Weights of a small contrastive image-text model.
Model: encoder num experts 4, encoder widths [64, 128, 256], text encoder layers 8, text encoder activation quick_gelu, text encoder moe soft.
Training: 6800 steps, batches of 256.
Data: trained on rosettes with rotational symmetry, 97500 training examples.
Rows from block 3 of the text encoder of a small contrastive image-text model, named by matrix and row number. Rows with one number within an expert belong to one neuron, the router's apart. Each number is 500 + 50 x the weight over its row's rms, rounded and kept within 0 to 999. All counts start at 0. Numbers have three digits each.
After each expert's rows are labels from the 100 texts, of 14848, where the router gives the expert most weight on average: "tokens" is the input token at the peak. Only what is clearly more common there than usual is listed. The data: rosettes with rotational symmetry.
# router: slot weights (text_encoder.blocks.3.mlp.router.weight, 64x256, trained with AdamW), inputs 128-255
# up: expert up (text_encoder.blocks.3.mlp.up, 32x64x256), inputs 128-255
# down: expert down (text_encoder.blocks.3.mlp.down, 32x256x64, transposed), outputs 128-255

# expert 22
router.44:484497552570451549547479436475548454449389436427509461492489578560421473442474566614564422448529518524464553418453505485557604475453434614525440549549487598423443399485449470489523529438412556488511575454469542428481484470524504593459495520491503439424582537450496560461487544487466533540557524457509496509591489617606483494440389513550473493503519469626450401495529496523599461472543
router.45:458442541528471571506474496420594541499424495439510460437534539549414462553458513524510499518485495491506569513482469493459554455512452571513519506597473638499457403540435551497496458487385551532488518476451548449529489519475382545493517492495488456422508495441541576510513524533449564542538534492452517483554445580626510443524398443557513558458514570594490432452476591537530417563551
up.0:488512493525410616545512483531472476451512513447521434435467516418535473456506516495550427502613481541527563481502534447527486495451549507498484539489449573573496485539536476440410509443552528474527461464500506468507424399489537481505590449481513412479530493492545461559608523562475476465553470495525491508493500462495599575424533489576543536510458438483586469480445502434532504457476
down.0:514458571523530449489475534493475541529540476461504562425499499566487534579507443452507548554465518533552479441556427480477570453594386519490528425516541540538545538490443551522466481488486504590539517450456541588479581564482435499511510511469401568490554495557412445505514460437490535504504617452487485529472452438597523459590653523422500467496576501446421405526548503566486526513551
up.1:493537537468434517482544547539402487545530577450513455535521554520629433491445447480514508448564582510474491480486403438611521641484568464537527515509473565509624565488491467512480437473555425477455427511526454494481563471491571392535511491556527540507498527457472434512439597511429413465440550564537493406425586484452528470558472562436502472535511474439593568502520491433560394464479
down.1:563489470446485476431458606460527466490508502504490407562405512491565448458559514438528422461521484512503483530515477511480507462522608452497542472508500517527479537579437501362557496432493446436503453582463461366410486537552518577485496412527519530455405625455531559494561472528508447502554494539501521531426577408512545503476482438416491514562457466460520515531482514492456498538530
up.2:520580505541496515542476569559458536503546447441594467464481498500519393510517561419481439530489508508461583550461470533558491547512471525501426553467493486546369570496549467462444541505509423429384479623560549521486530491536537476457415489524460605575517548466529522447437459519493517486565558470560516516438628522486495607564428579456553440497468461439621397482476461503478526545502
down.2:574458468517432476446542453451593466467394527528454435486521464556467518475550576434449443529428552465471556474510524494477484552560462509502514539569615455458451558564498438463491483535508552545461531452532511492497458412519461505499466550445563439553489406521446421462570466470497506544550481622488407537534572480541409560621432486443504519561412474497536445471522506548473487495497
up.3:461444506423536525549554549449360457488469505446512533534476509488551428515563498412513433557603503492522459470450608486522446469483646470425524517437448512455467579471526507496557450442461386499526530441561459515568541525495604488468460452448420537516469511549493522482450534503484530470479519517437511503501507488500487594463515532393487531461449490510427518510549435485463448511613
down.3:481472495546395438515539542479436526459450600483531460412463443528490499480588524479479458544550555500452460489495484525349510498467550517512569580412480464506615538389388483573489514530458513574484495428583440480461496543529502403432611499520478561483412454533520458481521462464568475477471521501618513462465501458524563437446454485575527480392430457556586489412527453492608540428495
up.4:438520491500494541578502506411439471486477450366532379416439457509486556478487572451541421548445558470480557523477530597475476456456537521463491524551497509509517486479448579501424512403496482502568528565499493529510545589490557445501463368438509471499536579578562549522488506467515467436469480488482409478540553502448567515496470544468565516470532524478443532530502500475579415531536
down.4:502484467462472395515519500468505469490498518471489478447485554483513503599490476451459516598381479510492492491545450448453573496553607528530515519472439466570491677477512526501553432633590489511460513497588487560523568402524554476568518510513416516450421490441536396495555506486484526528453512473466549568486469457447485477553552570377437404516480487480525432517586504496381397529552
tokens: "rosette"

# expert 8
router.16:497604488468551537517510539470508511523598566517501436582508500519578555474476482487501520552536471449558548421501553493389456477472499469569472457377531380517577472446487441486460431539410445492406444507480511568535435475506551523437537482593547581539443490413516507503429547426507442478531492536434507561468481545448465426535516447523516473546415516463471456461448508589561517478433
router.17:419616481409539476461513492457525463485472569457469436546478588422502588529472458538567539551491556439507549502603494521498503466515421470525480465486495476523490467499456544449517425547509468523500463516509476540493510387546473537421538445516496496484499455508499571456468477519419448441560558536416454540516495562497437401446459504515498405558387524490508516404448492503548548472525
up.0:529406439547517442479503526505559522448531481388499560485476561515457393536467491634522475512557513542455470495515433499475555483533544433569407577438461413521433487493448492516512637565466530534552535584471576480547557481567470446456598503429579429471471491473471429530460552517414473560435497497452511500473426528457461512544514604563460460482495534470499585542423515377556532505516
down.0:460562570445502594643520461493512454533533517499510477545462480568515402539558494433528534484519567513492458481515550503512478460541514497496575418487428541492561575571584471409462501459543613426568503424525396512468487414428528461484436510456397577475579490503522427455523459428486538528526500452563466531507541461449559540467451390462562510485528460512527486511529441488519576538454
up.1:461440534360525581463443508482454506554454540446499488542553484546515395482524579562661536509506478505529446445510431518456515524484512480518503493500535455464489516463493484485511508416383487509558512565484444523424508487458420446476517454536388489532479457531434595484540545465525459418528517496535503466458485553449515537566497493429562518519534597498466575540566497474504415567530
down.1:503518467489530520593525441460497511510554507498469550418496574510536500482589519510534435524412471438466467516528588435458527463401550519512410462573482561487409486519502482522590489477523515522531522420499595482423565505507547538616529478431458478464500549497471498521510517549560490590552538560551589498587466481543492508472439579489504412472490530501531501498521417477527516431508
up.2:521566526466493523579540636452475561462516542458550544583482413521552474464423568560461513499509505424567633510504506524442468468529490464460506551530531445563531514506586506486552517453493546509535478424431485503506571339527544436513548397502527483587466580526536437531494585410390510522510491482482526470490466474494578476490550523530471477484434450558552545428576488536554478440558
down.2:445476502578590496458515454480469490501445426573467482463524473495510511508626493503521595477449420511444387451538482506435512521431536509529494421422510507519451599546458537451542592558556507393471523526459528489544522588572519542499462592416457389468525457511497495542567385528574530408516537537528544523559498479518454562453503504535419457525537500494563460521456413519489504528550
up.3:493567481475544509466498472497490449620545469408517516507502514550461519434488513598429465477527599445518588418455521489450515430484536584483633517440460518549550409463516536576555602595400415481539580446508460528489413435535559479459464562472498497475488468503482549522454517468544398519506506506374474544552574499518461504522477463534503498550526463512504473527534535531531542539474
down.3:512466449535534458565550489483485571414413563652466503579473383404612496516463433500569471496447338563522428445613575549537490524448521508534467557533494508565444482523497498491530473518609471566506437505496451519453561487477376491503467454530451521552530444443536454496567525481442560424539458535497561461461475547499473492521484498474522513474418525500549502541494430496494476456546
up.4:598454522519578478529559583538450468448407459510536512522572588449465545463509476407509496550389457517489565613418472565535485519547523527419436485581439472473502510446513530439479519509388504558540525561584557469607509480472527515488534432522506466506503571484519504466461479510457483509492506588454426453561548586578541553481585492506482569532460404431493482501458481506482442444494
down.4:503569380520468518449517533465449496503485461465441483520455405472572509455522506487509517453549578531511493467581551454457534571536442507551491497435622467526501590439512436542546502557434555481426578526504517394479500562537537406524488549429562578466525518509494477518613588549441505555490536509524508476527535550447496501417461480516544476501517635512475419570514445445542511455570
tokens: "a"

# expert 29
router.58:476566517482442477572478491572434507500479492537453472442504415480481495480448482458508521536480525412512539604509432573570511514475556523548508520565591376603526529560516471446509479546519504498575452522475482533477459485534484402487468632583486533483578489553526521502494383469443592508535521474591491530558494507571518445596516582524504512513623455530535457530516500556417472519512
router.59:535550486461485472542475500466412565521496463487435431413415448491478503465485445420525488543436557504455584579552532548519512556465434473510441505550569380532426523543622528442517424492480476515449529612525508554469489542523468522513453528495449478466543507557543428478429495529523469537573514606547489573570542566513542489474505540548552428498604566505520432498548468526505448492466
up.0:574546542511489541439512507496508444533585520521479462576470436606485471438502511525450448539635486517511529585453553493479510413483569474472579478470429481509576528626459449523528513606452429428536543401398564471510593416532476530479556530466523500488538458528485531563510572502467453583541550493463493554540556521469524508515468510571415516481440438493493471461603509528474561523464
down.0:449508530522454517497451509518504560450548517473446444394517511427527529508490405637512556469485543482488538288501460523524432532469471533532488594529492561478567510521503544485523532379560535563517480453511437408590499476509475395537517525480495558445585472570560588474556480562497548477441420493530522452534484468429508590488507459476459498482511521524453445557390474489468541528495
up.1:502398393541503489441487551456523440483589440378491563502498507475520508509515450577585446539545478480498489540493583566434461532497586485561491505418472583635501546470529528478531502570502482459548483463471540441504437481486441507547508624484549503466414476425469506511543519513475578475453529480437474527424533579548496429526552532537531521479422507468569521520437443455519409454538
down.1:532513394511498508428506499500457464471504495605552556444552418453477460458573517420432463557486415506457584519506474575447437521508533569570488508515477523532505517453550501486452534529501566486495461523495548508510473595435563474445477532426489544392578498458474458513453504481532444396484518552392543552507515503533540590560513520500461474624578565548537487458416594527471557447482
up.2:536494536504496514531497556498520499498540536579488584485437509532425504539479470484502435492501521481550444535537505550475411536484515413421461594497595473519512506579524445541506407527619534576512469511540504590415412468570486513481541523484459413465490458476529441511501550571470556555528514526528508578489529640441484607508529617621531526446516586512534603567511474604465454448497
down.2:442471484487493431505503484467414484534495445516528421478590438472487386526484483519469571499484484504563538444427551467543588547500504518563519501597475502466428463443538384544414559453551506403420424532449442518494550509502559488556426518515470516484504538554570514473451475417455530517510517568490497476479481457524522483430578454505537500461458470530571458403558613490561584561450
up.3:487475508510471540485585549416386559450510448434520471541558553481495512449405487465558490523439409518523560551513500549506522535487460607383496443556548403551554519513518532458366395474521423539471486587454501568520499503399487461573501415545426503488508590564392447548483479527513443500589478546486461551572563474431466343532447515581519518538511561548500426556482501572514422463461
down.3:508571528445404552510570504511478598512466443462474533461475465552558585458565565463432594398361501423555486522545511467382426465537454419549500442540600546544454509574535569483546516484458465514490498515502499482438446517643521491535493548415519450512557503502497484502443559584474533558506559477555504530604588482571561537376594469515536515612556442432543479533470510502536482502507
up.4:481530542447496523560514509478576548495524433612467426519466460506462470550453548524505534434491543397534492509611521649509477440469442542547496536572596544606571379575483481620592410454481479543566471436445501502458487448490534458474576471500573528391492435526521444440563461461495543490520516591516514483483502584446475541536474480489524401500511588597539513462554450453357512434456
down.4:500556521573440480528447497492435478470494520406554507477526491509519594412545410473460531456404488511453409532475403362521557546484555482539513539540540309500459474482535504481507483525472547517464430609440569548545542506491521407455464540514443612536514515508465414493457487605515513499585483404522496524510529438618615477439488483577516509570549461514537443550518621564563425566528
tokens: "a"; "five"

# expert 0
router.0:458503519417503534548446509535457470558482506436523477522461603517421431502528566438555484498430537526484513473487405502578529541483446549504427461521545579451453526477469552559557441492441536461449469512561485407474517493419458488486452490489434491576568496520464568479504442468544409373450454493595574514509453499548491463526546387350480484526467460521425465402483448409482554592445
router.1:413545562496536490534469587438475528556441461433477573484417475474512446471499500552544453499431511458533541553474540552492586538506458529521429545434537554476472472489459578476505544548510513508463589524511437596529526467465493564547479434457475450493538525472552437586468558522521445531484377551462527463542501520530494475415454397461426531510449385555472509458455460532555578512493
up.0:551485495530488534476420400512429436486505554550440565546474545580484460401441500452522510529413455568529619537443404463517572461486449473430516452556487471541479546493567577412422449573425440569479471567552466565369508476440542520586465486441526511526516612482463438456478504502480491490486516459545480488567598462521407490452510516445473525469448367534543451586526623483552393539485
down.0:408546472510552443527465550516516450495527499478571479341453541433467530461492560550486538453477406481486509504455598495505433487508576495440484500451452517398540543547430524535489455530446491450436504465653537419488523432508435472465439552468458448491436405447548514553569532464508412486550496575505524470527428408509534490481474482476463533601535566544459478401523492472537525547453
up.1:528439501458423499495529518489437548472489501536441478505471475581505426481549536470477449514534443507525456516493515503379501513467533526452540504507399575533586417436439507448330475454487476534514567462427587516555367476540492493437576405529405493504465533508462515577496467643539520543517522563477446444493624508508608438536486509548490583532486588556609491568495485567524508477580
down.1:491453482533462445493489520498574471505533494485536472444447513543514485437563454471559412510506584500450502414517440463396501466562519446421629539517511509583437522488505532574490444506618496509482608469505506522486483510458524555492548420488490560531387422481548476488511543444571544450551602501533451398464547418487445516538460591422428566540406490504498509465522546509480482523603
up.2:436477492485427529494481563598468347558572483515548468502527441445527621510545547533426354466465496446511528536409503561452496512491554525500477462497482489623507516489502525543507567437497495562536495544463510561466528450555453443446478516514482471491495553476455529585527528445520595585495547640464432546453446546568541468534547511390474447482401472530487487430525527434490534483505
down.2:475370511524573565515521502482501515470398500439459479513446526523506416453518496474484507520463536530531572449455546411538550465529567539530595502418507490422556513480452493481480450535528450448434442483473510506592535463451542434485451524576586475462572371462483510465443442576469415499474464461514447462489527457554469499541479461574450550465524488507506515461553463524500534472540
up.3:459506391463404558568460499463499485501476530515454512478519508616560510486498516443482457550474505520544478555480511466492483551459493403439436523526481501548499511589505558463361507459469486461510449407419570494521521453484468471565591554514420505532487529575544509483549531635439460627549558479438521502533575487665502468434511586521547453456562523558594440556525543454457408460550
down.3:523541520496475532526449559572518502488586590525533473450560491481573563565565570497548567536420440405481527477517453449407501555429481586482546482493490459435518589437424555495487543540491540548559469566604459508467550472561450436498419429498563465463459497522525464517504561462556595570509486456551496449492353524524514505506491532489439452597414570476454467355592474536457559543540
up.4:425556459434529551485443495583542448510520440525443553394532526517497500468485470491534507451561448472521536513474450594534436548430468552518484542519604458461549566439470487491595496499585485542501524440380523606459410536415448504526495472528477524461461501481515488527512466492538485459519518448572459528471432469548487416444527462501417614543539509577531579381439567431429532453508
down.4:405468481525411418578613467479477477434483532525491517626531508546528544509533477474509418498523556586542471550568533507471448457478497593476464528455471526476523502546493422514397486388494494505552422478551536501526492553421592523547459497536612464462572430526562484568522606523438538510535466427589427497565491612402517542557583509534498552568552541394455522572485502509527495597517
tokens: "rosette"; "warm"

# expert 11
router.22:470480515490423513416403479552406450584410453531490490468434480454543559468428549521601562485442491472445521538486515459486572458528460589618551489444406507512576501573491491422537432440544508465494408500564529492433522526543553423513478502468346501548492449534516595494517520456462546500475399482455570503463447517495567421480594506491507506510539503560428440466542463503529487566507
router.23:492505467369465505496407475575441452596499509516544518500487550461471488397497524538547572493465503497540461490551481445506581485508394598504537431493439424483509449507477495469549438519455576481398477462483503525404476472442457423531510464429420446611596431556481580482498515481525510360467430439507566485504454530476510400409515518502523506479430475526472532531449425469515480588489
up.0:497557432491569578447455493482531428506493514511513495488501581603453496493510542540514560538555429545568552543500441508462410406496549563427535576511385571499577506442485522481375491578431558490540467608546556469427544601411595440502549497464587491565495532437513562432504528495486446535446515407519460452426561420513544566484462491451469522497562517569553547550469561579560450549481
down.0:562448580590490498492501544472469532499530485525439540498498393396605584516520471376468481534453508462425491424427535590598551538451524447584490423547563494487433512507537451593564528451549440534491539470530416625521406458540433503475430432490489546389469494505556445469432525513501514405533561510517507521536530520448478478489525511503450528492488490461497464487566437468508513457374
up.1:475471487449597453503458572446490484447535586490509477524491472481476586436455483536415598502527579512454515494440545608546477451534534510517555574498597514447528492509543498510474454552507514539535517548424560427548537533555445568459516479492429486512426415534496455595589543472569568487418588597413513479545489507492507435513529511536453453460554607378579575522515562474440449552524
down.1:461500402476491537529586489485519521427481583498486430522529595631443521464451528464466469590601535526574409451601588431529525533491412481491482583469429483500457565513519419513519567506548485409567563524463535566501570512494525491520429473510520442442476442590536454498453480549398543541476534456517604501561547451560545485517458444473570398497414501539510484499504470506471518524504
up.2:461455593475472502533541491530490474563485608422503544453418493484575559562512483512467483527483484479496523515512549557504468555504519590522504612525485433417573415505603522544539515496536511573402408568549500517482545457505488448593429525570570497546463353532527511502470533553437510457557454585419484477450513451547529510476441497559526428488459510530548526448550483458389443506535
down.2:472491506448512532538612387494497483525573537467488494484439452474505507432449472530541562501587563592594516521476515460483534566499503516444590460477572517483502545437509509426562470515482383534512462554499435504428502514438447499529461602548491475490464426515479451447474397476495474628414498438401431446535465388519422486484566505486475533468546471468543483516419430434553521506517
up.3:599587445514474506561440424517519527545457552505543451536586501434524477511545436519395452451530448509466488496539598540568524634530533600512496496521511507506527565489497475584529495515544489533473445397527493552493456558499478477547489520485547465530453446556489548346550573556469501400541591547531443511436392458535563425538489440519563521453511502563549555475529605586531597504533
down.3:529462507542552501501488563437474505496633569567508501523529592559534532584443443528463480502522491500482430516558545493463489430500504519450472499599601452444487487574539425534436428536526475489460531548500515440552596465438543506465490545506571500557468488523515507435464459561480479457489434511634544468515535498566574508572559511488487506553470482485450553573483552515456500516434
up.4:489401490501499496485493450491481528526635480512605505534487537559529490524432506505476596528538538541552530555580483401521513484570516511506481531558512584516483475461510480537583535422487435460516418528514516523550484412506548477515474519474510456484488484459393557458507460517482473623499578597472456569536509423501494518557516502583566506506522487559605514460539489547512527508520
down.4:528459462390459444611493526512620551455473543545506503530549473478445577470414489489500572461500622439543496555461482485543570454443463584478373509517485417499426550476493524514484509540480487453566470473512523463538450445496509506531398499499544435504479523446618441518553473559500461585478449502440484428453574491520526551555521396513654504537491436454425496563466492446544425487441
tokens: "pinwheel"

# expert 9
router.18:516542533404543473464494460545471475529508495444448466489488531513476483447512522452455428489532565509503453539570532399463514521457566510493480489429505619562538534518435516486409330549503470575490554402521554452554433494463576528507517418460456556397583432591511540569542492493493589459510439414518528491428528615522490497455401489531497585494442532454529524548504512583537482519575
router.19:537557495454445509486483460541533421518490478525536489523511578424431476530525459489532499554471520457484494473517362453545450506521524499604588404487465403539558471464497560506555467499510514568508493520491446554582531527517479476462502437444440490587596535538462530530451414450506494381499405450490574459573402553447549361472456471451552400500433591531526513451451431543455453533514
up.0:555501460475569560475530531480466465516582465533477479390443432447417493527461484535583516523399478517557401592550521516582476496590455492506483527384545478528491469596539505466577550503490512422539476526587431522485466491468508502513472508590439524500519588521469457624458502370496454512471377514530456488475446473480427489533489397590470473583504505432603489631491456531476585539399
down.0:517562474549459518557522429499517481500495516445498536518529510468516494444498541405492536533512496478509498524507563514609463524495511546495520513522454483513493506472446463449505516533446459576473547455489562553547541553524611449458475465568569552592550345468447439397552462455533618453565476432470516505522443431521535486520505496414525452498582525465474532527469548469475497542576
up.1:549525550526575563475491430524488462487504537558602536570586459566510485456600481544530480546542428572513514387519620461505480466447562395404489449488526450507465537488448582529587522498570462497471533491461516381669482481558464539479389457506560550425537412495554511514487508446427510486543465421421455489481410439375572517529500518594521549473474528524452518526529521592470535537594
down.1:426579573515459589455542551476571554556469499505486462481534418480520461501488461455523573486482606429529532481482497583437554471432462579562529428433421509494549429434457503513485436479475518503586559585532498507517530451557579509474451517411523480431551496513440480524617482530525530492547521472449578601422505553580491524494502545484416438479491543509435509393475511516530481504445
up.2:443444418455488546531484603499455502491516450390620448431451579628483482582524485471541522643532506518447518547467591504463459481509466445504454524478495540561488469533483474475493515422495595459506428507523540431509537500534572556501584479529530455464495494487504497454406539444445468437565494503543483530439484475442516470555503431561519500504551488439496531496491532455569502375486
down.2:467476556485533527552587513535478512403532488503527515541578515546519577466484454513522431465387544588479520495500444557436457522449433486541523472483454429478575511407463459452545453505517519453554589529555506623458510491499600526500388497577468461503493482505477553501535531552449553507563542581522560524536474524550457468380392614438450533538438472443523532548544412439556504358456
up.3:537443581543417504519500519390476612406540526557593500405532511444575545552445583612582529474407533423580428516548395506532556464512526500521501513452423440540464531462504490522544567419544555488472487579456450645475537456493529522528432523504427511545452424482472455539526491445474550406497441468570523437526474484539527520563566439553457533523555545512508481535464488415443566501475
down.3:460445489495513502503538486547541466477523492467488449461530638503547515472496564432590568411538491362585611551547480537489544623529559468554509579498577438504598544536494519579466444392471499524453488429480572521482522547393484587587447543502558479391532596521491472497518530499437489427515550445463537545409499497445469502554457553420490509510586528468523542476459547482570516551387
up.4:468514375535389400408434483469472527515459503488548540529425409478411565492438481503464524490483552444475572511528506532536487453569555468491389569585528485429467623577523565542496578503474537564526564628554455579479493485476537419584506470437403533455471509557518453472546470441526415534430411503457527510534494509536567441630476490428454456492532511509529541493462544493510505502517
down.4:556515568449598471439509518524536543462506472481385525454499508387456465490378576468503393464492590397533579597561560463418466457518510568473445428470497439538499479505514611567476488522491588556453536483574526512549479523487556471495500454534533536521582497540477526483525503571493523467580428484470451472477468487506390524540467570440396480504564470580522476469558517608481551452524
tokens: "rosette"

# expert 6
router.12:472429450453458455493433431494472532520518443553509568423469400391407476593527518494487555517469553491490461499452479460485595584410457583567584488577540426547500445454499541523589558537561509594556480498492576541418528522437469521445575531418441587478404509507553506487454469548548520510418493464516475557554450459504508509439523556449528440544470580513540512490476425540465519474559
router.13:516568539492440478502488446452507482496402520429534419468506495465430567469460558448469500521403557482555559582587542456512448498454463545409411492481530474549453464480499502494448535489493493561593482576565527449509557494449544448537506472404445438465537554556618488410539516472446424566491421370449462470533440506580503501562504515465499395528520430548534466463480580530497493491524
up.0:558496342499553466446503439519568484550497533532438615570592410502509459457458473492573520471531548512477543587489507496456578549485570458461513377566494496594426512464408627468613536483462522497493529549406437469577496433592419528565497563509556505493454490479490481499596399509523533464553487487450521563575560457519483526472621475496527521471546441536525402475559451554496454467524
down.0:477508515524524458561484549517474512504466617475555482460491447428462539490490549671438459556501544525459466421476498476488530466602477516523503578525453534449472606553495406512489531522564500506437496439504609566507442459428507480400509493574519429539546506478504494569511535562475464442473531533577466453542529524501520514479441432558407533526429526423537510612396556526500510541481
up.1:531460479560526550519540474530441503467513448556504468560476534487510543449539505428490453521476510542502500587544413563533451426577505596506488451502513399455489416506499596509471402452490496505512552511491485498526483502573508432503550555518555565475427470511427441527493459402489485456589495445474446578524514481445432437523568415496468535546447432516560499598577429346391412523418
down.1:460510453487573518504493594441501481442472492442605485483529415444491585549506505500508566512479483545449464417518607477432366472481503439596434531547458549549461558518438500480486580504520494558469519531449552440499485539449563587410550505517557505484536536394593534488475486476527456435596416456451386575627483487542511444525435504553500494497463436427532555490473490501493472502558
up.2:556599487514392498527513546571532535507554570535530415492479487555357620594462543529439500506422475462453460499528526511570559472560424463482463485438476522439503503455427538541544496552481526569509568452512518491598521505479538376405490426455491429496502436526556457521444565491524531501450495496527513488531387540510489451562553546489525473494522576581499426459527477419467487484504
down.2:506442591577554513472436536448456486529516394505496551498494543516569495428489529454447479502522481495463493541480422537529416473503572471567537557504592409410636503555596540469543532519464391401463548526503480537499468494513523534601503500565598598472516432502480552444571507556554438476545548503576529506539604512448543597386471517513485466535560482486492502451547555487531458421503
up.3:512529575497466511508550389390515552506518447385472474456470522607529470543425500436534416490484519505506556482437538540426491497488563420427498467505475524465515534574482425538463520481515513434481424485526469502562406458552563481552598474431392526467492532465581548415508502516504503563480536564480506477519474556556552529520528569459495437455543513420536424480511460499531442439553
down.3:441476506423492436512494538542547478546442471609449467580528566513506392473515522526449557493512526493498480526549548470542412583501461566497494555372553519495467480542457496414487424500491546483561556574481454527552455519482492473549491374499491440442545539474553438497491478510482489471491519470402575507569456512512471527543502541409577465535449536525524416465446502507466513414414
up.4:528507499482582460650439536517451503551517589534497463557465410467545524540482479419527580476497478512448433414479511441520512534443570505563457422444491505475435548380419504514534552519450399499486546535569428464498509484462476491489568569503425543458524452528494497515482479589540451513458460475511535563489456555502385501394482456486514436494469601408592411495469452513476536567507
down.4:557494484432414476411543507463557552440526430496545462483529532443460450441484439543512473534547541465551498513563474647505523434542521516478588538457554498498551481680455464442432516467532520497524538474443616487503460519526488562525437418465573479495499456477514507516501482412408487487542633525487488507435564461554593480534503448567555627508503444450488636482484550514520524543461
tokens: "rosette"

# expert 13
router.26:501410472434486475513392463457452449487506495475578495459381538396515471534501520528534450540546582529539540540590416494438484425493535541519604485511526496467556502512534503506491462435520604576439533580486483513452430495455547509501516390466468468569543528423584597471405616432523427478486426485340564507563505449555572446493433402435442442480472457547442532498489493520513504532501
router.27:416469450416474510478499548469471480517527501540473485486452563541456599462534512459466537521405402424488556532512542572553515360502497458527513529539529485502572516512517431538463443558459513541529489505614550588577492471560559493541531481497553494480403562519459532446458510427545461433579505595467590508417499614461487532577522481501525489476469538541462486407513507557443421488463
up.0:420506500502516521450531346488508488475489518483503390500412519516479377449474498480439563525504482637508582405577479604506473507494498516546509543476469507484425554506564513537435421458529431481552387465488579570571515560504481435493517492490409461416445427481435446457441481467410502506517433566465484430498484470510481470528528662526514463479503563457409496453516446527368511514477
down.0:493474475519462448497475622479543507438524447562549628497509470539405604577497533516487468464525473372514391585403515440434538483518546596523545472536586404529511474490541456501561554471486477489420577495596523517435458464530461478508540589501554440444527532425602496469500476515487526545525530479548525481520464428471539474435543451484413581505475443487475538522466542452553470481481
up.1:461592548582468512432475527545486416538409534579458560442488560549524491501518487470542532454442576489428387579436500547476442529550454507528548501483470579497439546494624416563443478479516554487454479471532471606509527535464474414540468554533398511599465547658573577529545547552556470482558457479592468568501469453541570563490553462411435504514488531547495576557507446451479469511503
down.1:502511463399443543558528529506560630583478511478502411510428441529522459495545501554422504522543393507566643470480529361560506533473543554450440446534538463485501472548463611528506475464546433532467507505422534422497526452521498458585513502421529356513485537365489504472447510512460516471532524528448448410561487496474425539493512505559484466574510458518472505439556510567433501503502
up.2:528514460533463454514512506484436442503494453430579542452554539446568561497479573600544466440585487554438529501473508595515461453541574515469555521561532441514599456459579451477539513522589493530519404433475399515433475504497576456597487510434531449530522512500496512551510567394534559519567548499445597457423555593457495535490458428614417458532557479542560576517439495487484563427472
down.2:519622519440543458570510544481555524453491510505436482587447491632518484455557477498484496567457539496537364556489504478492541450475498427575479574436522574464494460508496502491569404481479529524473628528563589461479460509537505479440475435529529497478516562502423517482468354529449503558436475515521451461556493484490446424528600618385479498452452456447542451595491572483473424521516
up.3:562544475496485488568466447491546327540464513499469437464412448507550502548493413572592510560546543533507504521454501503526565476512472569489493601476545551523564493445573460518586499591572526534427429527483586506533483432441512511541493497383482587537563515530443589576496487518531508523468482446371602501484418492568455479563574430484542538491352524536526464538501513557561548520556
down.3:520545488451405490557409427521475512504571493471540480393455515492497420511483518402534541498527367594529578435557494491440482496496536473445556376446455460451509561440579479485451411455579522485526495591523522471504456587403517504624428485481589436494531498400543523466468488505518529553470503514432443487529559519562530568545521496504502462561618410564502536491486520559446522616516
up.4:492446454501465468517466455476473515429430528430553456448525557484503523463432531541412540435441499456529597455498528541534451488519508504440497515500538474542485491486449383434407543518488500463464553426518499561539548407451481490504479380482513460442586517519544542472486478529563508503562472505553453484605515499535446502524425568463429464505503469440458553461430531516487504397525
down.4:545481522411526582608519546542525533475457452528469410580436601526533459478538451492591438510532526451411475424428587473451463563546562482515512510508572535589526522476446528465480489458625547579514534525500497465493511497507442575507530523472479518435495406484561480626545547434447552476485500506442481408436549450544507473499464525450469551535480443508582531482570420549483429467606
tokens: "pinwheel"